config.yaml
model: "encoder-decoder image transcriber"
horizontal_flip: false
translate: 0.06
encoder_layers: 6
decoder_bias: "all"
beta2: 0.99
eps: 1e-06
batch_size: 64
weight_decay: 0.0
Rows from block 6 of the text decoder of a small encoder-decoder image transcriber, named by matrix and row number. Rows with one number belong to one neuron. Each number is 128 + 24 x the weight over its row's rms, rounded and kept within 0 to 255. All counts start at 0. Numbers have three digits each.
Before each neuron's rows are labels from the 100 texts, of 14976, where the neuron reaches its highest value: "tokens" is the input token at the peak. Only what is clearly more common there than usual is listed. The data: numbers of one to four digits printed on busy colour backdrops.
# fc1: MLP up (decoder.blocks.6.mlp.fc1.weight, 1152x192), inputs 128-191
# fc2: MLP down (decoder.blocks.6.mlp.fc2.weight, 192x1152, transposed), outputs 128-191

tokens: "7"; "1"; "2"; "5"
fc1.73:135105153124124152183095139129141112127116130131106156121172143119205095149179152100086110090154105154100118148150148147098103098108104116113105122090147096107075156169143110143115123105121133
fc2.73:167101102143131125121126111123144102130128143131121166148121101116105117129145119104094147130076159126088086127140092129130093157171106137094115119148126171129121107093120169097126122120121133

tokens: "9"; "0"; "8"
fc1.443:133162094094094108122115097114091110158138125114131099118098139136123122131141095097094158160128096168169097120109159122107136107127165149132100144147146158130078168127113145166118170124113160
fc2.443:122167137078132120156089105146111113133113154126131174117129102110171131094108156125141090102156117150130162143112119128138157114144166101179111148110171158121117139131137112144091082103140147

tokens: "0"; "6"
fc1.462:151120120096099118105091095153093176097157146122128112132141146136110176126141102174134146149124123124094174131100097077170140091130125144134100151120126186080100140148145152160141144085095109
fc2.462:137162134106199153172165144148115123121185105068109097152134100107163134172117117151174088144118138122126153094081140158110094127095190125103149145119112150106133110146097106128119113110115140

tokens: "1"; "5"; "6"; "3"
fc1.452:138140148148138176131116099139137168097110103154153134137143185089140150135127131105129110104160165124147140171135108089128159078095152113089153144164113136138141086142144146124128110109110095
fc2.452:116148130130123078137101133199176099106141138112149162122100148135053128113101153136140143146105090152104110142144105121124104131145139106145145153135123125127111118146151130142101131133114135

tokens: "0"
fc1.468:169151078118131156101121130144137138108135116103154095135107145152113133106102081176162151137139108142108097072086130138166136122142137146121147146145111146105140136157122113097118144129101127
fc2.468:137122145120143113158123100152103134107130119143125101143097102118142120109123095156119071072077122090127124099110184154116109127185154172104095150158123154121142134149108151129122112173136125

tokens: "<end>"
fc1.651:120135117124115167105078097112154101089125118102152160141113173161169089109089105101135119148088122164150127109099140128130100093147154139114113127126150129163157090137160119152158105167129161
fc2.651:110153075146155152124166095140131162123109169118135089138111120112127135148128123146142104129120101092137092126112118117104158150116155100157115125087189189119117123126128130118104123097137132

tokens: "6"; "0"
fc1.641:098140129138118142122141123114158158133141117111171122143141150154136184147134150121173167118144073146126092124089105104159077124096118129147142107119131142121138158125103104085096146118106152
fc2.641:147143104122163126115128175118106138121104093116136131102105102151121121138079048175118117106127121077152135093152145143109147120123131154152093128132159151128132137155170120187116092138155118

tokens: "7"; "1"
fc1.89:152115086171139141115132142115154133123071103133154108114108161133115158144104137135120094173125171119146101133104179135175129123116130170134155106129127125144113167165123179156166167118091165
fc2.89:118149123132159153153174115146144115164149102111123113095109103167142137155126122165144102084148068077143174127098102117108126155137158107136139128123167107150142150097123124135079112101119105

tokens: "7"; "0"; "2"
fc1.42:108137121078161146134099142119126120140143143108178106125130133128142164129090130178077160127086170111141079172164167152164134101133126129144117145115160107106146123148099136158165181144159138
fc2.42:115127126134142115089138130144099149125126198133165121128149175102142104090127142083183149129105129111142103122124093093121121110150167145123118153122138146140138091113164162112090091123137136

tokens: "6"; "5"; "0"; "8"
fc1.148:120109168110098124121142105117115160132122161123164133141114163153135109127152169128162132119146101157155103154133102091136068117148102119134141148122114139098119129145119094074138163096120154
fc2.148:122136108152142131078155173121117136120138107128115137133098113147091135142060083180100143123155109092107110130152104130120151137114133150155158137136189137102175152124148148170124114119125114

tokens: "7"
fc1.201:167085112119125115114103123152159140087102135147138143106135090097141176137135137127132122177141139115086130145136129089143127095139133127117111118095116146134156130134137116142116184132146112
fc2.201:103130152098138123097131113154109149145159111120127097078114128110101131081112115136188112116141119084145149105146141120143115092142117130142125162158110136163123150199119080155146123147165169

tokens: "6"; "5"; "1"; "0"
fc1.53:147133162092097175114145132130168153128163128138083111126157164137138162081164145118084085131154123143106129129135119154130107081119178131111154141104134131113143177089127139141145133090134132
fc2.53:153155114096127162156145136151131096140185111096107134118133142151164149140124122157118135126130130119155167094102165141091122131145169149104140161086137095175128133140101120165126153131139139

tokens: "8"
fc1.5:153153126116112117146140151132136096140143148116133117125147133127114135145143159149175114137128105161115117130141131139128091088167126175094122162154089170109130128141112100119120167106123133
fc2.5:124101078114158119122130133119125152118092073126133113141102143122129114145102095161145117078091143109157100086107161133103113169157129149120131114123126152135175116157183127132123117160120134

tokens: "1"; "7"
fc1.292:100108110124113185137112136118106102084125114080102114109128132148110172132147125134102117091142142119133130121120165111148150102120143158151123191122111132149119119106130129088161115161151134
fc2.292:121120118148101119168120142099141121129110190160166144123070214126111139135134116159095142095115119148150137127110122141127166167165141142118169120127150109090118104097095143147111168125121113

tokens: "<end>"
fc1.123:117168121126154102113095099101111117142109132105112153128151151128125100102118106119128127114113118168141101105158098172166086124153161153155094121102154154099137094133147170162147114093137091
fc2.123:100065133104160144128154082119125106143143120118141144151090163149114081111157077124138142081111134125124116102126139098161111112149144144130130147155083130119106104153166106147157117170137125

tokens: "2"
fc1.567:118143119144107151103123142142095154117171148127087118158143099087163145119085126129156128152109130140112125120101090116139132159179131121123162132113113115073134118126157151092091165113115121
fc2.567:128081125162170105125165079128095159116139116148106091100086132128097138111115091158163127119139124105084126100126101102122156145155135122170126128134113126121122083142175120154088122130096091

tokens: "<end>"
fc1.128:138105132146149159137126127129149114127120159131110123155154114094123099104139141146155134156169082124108119139143090132130172156168161166109163095147139112116113154117156138141163159129125112
fc2.128:129120110146128146107145140102121138131117173120098152161135146138105126140166147075074133097137155131139115137100163143181121160134120126156104095098088100161134120125097142155130157144117123

tokens: "4"; "7"; "1"; "2"
fc1.329:136084094146111135079129095134116109149115185160119128149106095147095139112136146130099177172138095144123142171143126123102131137118115175106118111114180179139139174110119116116148124128144116
fc2.329:157124182092113100128132143125146143155141090135113128129156144116132119126104102117112110168144140131100144136115136097135101081151131123147138113140117111130088111175160061133150134105124151

tokens: "3"; "9"; "8"; "0"
fc1.562:142131164158121137141117149110119131120090102148168129129137121166106125098147157131128162123159110132120166175142154138163134120103094148133109102158110124151141151073062138113097143139130112
fc2.562:121095094141151118135147067105143113121133146123134142121163107151137123163153105125125128183122140112158092132149147108085141107119103142116131144130125168148135104151138108136143078137123132

tokens: "5"
fc1.343:135166149157086123085129123109128109137134118156100152133116130084162119084081150109149096163103096136148100174172092147154124126144120138135164138136136146132132135103122143067106131132146169
fc2.343:171136123078125098130118141127148121151117115115167141124147132122096126121142080124136117105122180114130146076133130109125069076127134144097070102157098130135073100169181107143132127133137114

tokens: "7"
fc1.33:134083168097113144125126142149152156090086140174100125109102116124123155091176115113109097157135133119123173118124146115124154123166134111134106134115104125112125119103121138088097168102151125
fc2.33:105121162086117099114111117147124167158171102114143111082121112102103125086104113139165113142145121126114121143160131107109107072134144126121141138169118131143121135192116095152173114149132143

tokens: "7"; "1"
fc1.157:136117089166109148097097136119106160116108088185153114077158107115152090172116166126130161116108118120192085157144115069144095100143117154149078144148108117169132136167150126133127122151133130
fc2.157:140145140073156112156129153137108131128145094107136110126149118096117115118138144115114109108134137141135151105132151171129120053145137145122111112165097141144108129173128088116141085166132112

tokens: "7"; "9"
fc1.487:134145114150126163083112114143112175075145129121114152118181113142167177169104102109108094124197115143142152121113123164139121112162092106137154152079132130134148138135160081172129174145105127
fc2.487:169076151126136103160113096136151124141145149096146122148139162164123113139153149119142157142162141100132087127131113106086112102118124134129109122125125113099123157132126142154110118112116132

tokens: "8"; "5"
fc1.354:135114084120136131120086126125126121113120116145190173135161135093119119116130116093112106102123153130166116115084131112140096147152147150133136128143087131130106136121159142075129130078127133
fc2.354:148131093080149161091167146136106144160125118128117142148106153178099135162118090147115122144123150131136136101118148115136148145127136125167128155089113167164119111144137099156123134097141114

tokens: "8"; "9"; "6"; "5"
fc1.331:105141143162082105100131089171123083132145119132124170125159098126098152079097108101100129117118133152163145153179105120129125112165111138140143181160120134169132138130141111098116098149168112
fc2.331:137116129146151122133137129084125149119131119138135128061162146101103123144136130080095110102145140101138120119157131143104176115144136141146119092122135140162150112152157153170122091152130079

tokens: "9"; "6"
fc1.718:168144143131130163166118197095136133125128102089139136153129150141107127113155166121134124077126116176137174136127170105133132102082129134107129103158090150147098134119099097112148166165119130
fc2.718:118077108098153147143145132110109184124129124087173111117139146127124146160148141133131096136158175135151136120087157101147135152087139110165162082147078152116133121140113095176156108113095092

tokens: "6"; "5"; "9"; "0"
fc1.523:161110117121122119095078111157129157102149155108118095153146137090165119142122116135133087146131150129136136119165134117133121138085150160115112161114114146101110147095083171150093110165140140
fc2.523:139164127097089115137140111136150097127137155103124154142105149110126126147115079139139106112103164152096135123086105123120079117181173137089145147175116105095117096125114113082153132144098146

tokens: "3"; "2"; "6"; "8"
fc1.746:121097116132162139062109093125062175093128107126156141093124103100146153098095111130143093122122127141120127167173102108146093101168154134145142161145108162119128113185136160167142118119124118
fc2.746:095130132159165096111135115111095152118116126162135132095113148130092112132133153127117131124085103084179074130152161126112151106120067181128084132159111134170137134152130157151105087181164106

tokens: "6"; "8"
fc1.631:159097130161089131094080136125116133127144124089108089134146142108131145148123152146101138165128120141115165089141155107149136116146125117111162107149180148105143142144154095103134145152112162
fc2.631:133168108151111121083150171143147099119157111141094099185126146133097120090135150144131147112134107125109132151121134128116110177116121152135143135112107108142164150092093119130150145107147125

tokens: "6"
fc1.18:161107071144116130153124126093151164126101103103152106127096146176153116141113157170168111100151146137112127112128139122116111117127146142122140106133154158096128158136150113107101115109122086
fc2.18:110130144114137114109109140142073140118147116152094109130112140127120103070084097163133101109133113109188114123131159147104154115136106155143103127143140130103103139154126102153131109164175130

tokens: "6"; "8"; "0"
fc1.8:142104086108142126105098124107082099139100131094157164099101125134133139153109126111146074135103100135078168112133140164116136112162108142151185143158135160151144113108135141098151105108141104
fc2.8:141127127160142074127142136133148136118107104168108133135139111118134135134093095156117156114125113095139126113111121149105119146166129129123140132094147109112149157160119131139109138160131160

tokens: "2"
fc1.147:096138127100098128119095111122150115118142127094146144126132109159134122143110103143100112128125161161139127161105093132171129176112102079128166176130141094117116129133131172113099109133116119
fc2.147:108157107148187137153176163140121142100097141146098102113100110155116160186094139145105107107112098104093117112131126151137174171132133131121132129127148111160191147094104169150113136109117070

tokens: "4"; "0"; "1"
fc1.321:102139094118117160088115139156073123062109189124122118136086124108097130113139131120128109093136143124116125142127113132160147146166112117131137151127145188131115137129093090072141188114136145
fc2.321:084140147136137076128127133091181118141064095120155121128111163157127098125101139124161144118112125105132146093130116152111152143114086127146115095110149083118132112110123157123065126117147171

tokens: "0"; "9"; "8"
fc1.594:138173140125103172109095144160129116105092120124120081126089109093150169124110172150165162137168132133125139137105107081167149132139104159165135137141084156105126130096136156168113189090098112
fc2.594:140121117128174127131154140078135152093108100084129106172138138163153108173154123122143105112164143091120146105100131147122130129128149135130124150111151127109175114134148156135115088099085115

tokens: "0"; "9"
fc1.474:108125132122115150094129094112155148153166159151155135130136171141103124122118132156155151125166151174151088122130113122138099118100111125116106160148140185087076167146144161086103169143119160
fc2.474:166128121070143130171110116172147110140135093092121138120160121155127067110094161100127153122100140122118110125121108107130091151120132116112158149164104124107110105193109138076114105133104117

tokens: "2"
fc1.671:122121119126118163150124165137131147113119118098114117155141094111166114155161144139099134137124112121126121158092098102140092180099160120129151089130120133113142178131119104096140133112074143
fc2.671:153080117144087122127135138094138145121082092163104141141129102134121144125148132121092139148099147151098083117142132120128153167101079149123112074111135147131131135093120163123146132152132133

tokens: "<end>"
fc1.99:167112135159136159149128133156100135088133102159140134151089109090140103112142110131169115153117137137132132123108116119129138109143103164116165150116125144089091092155085118107095126123149167
fc2.99:099111140110117129123164129124141114148115091079119112155156165131145154117147165117144126109101123097117132123127114087123083147119171157153096167104109149108147102135166144098141119128101179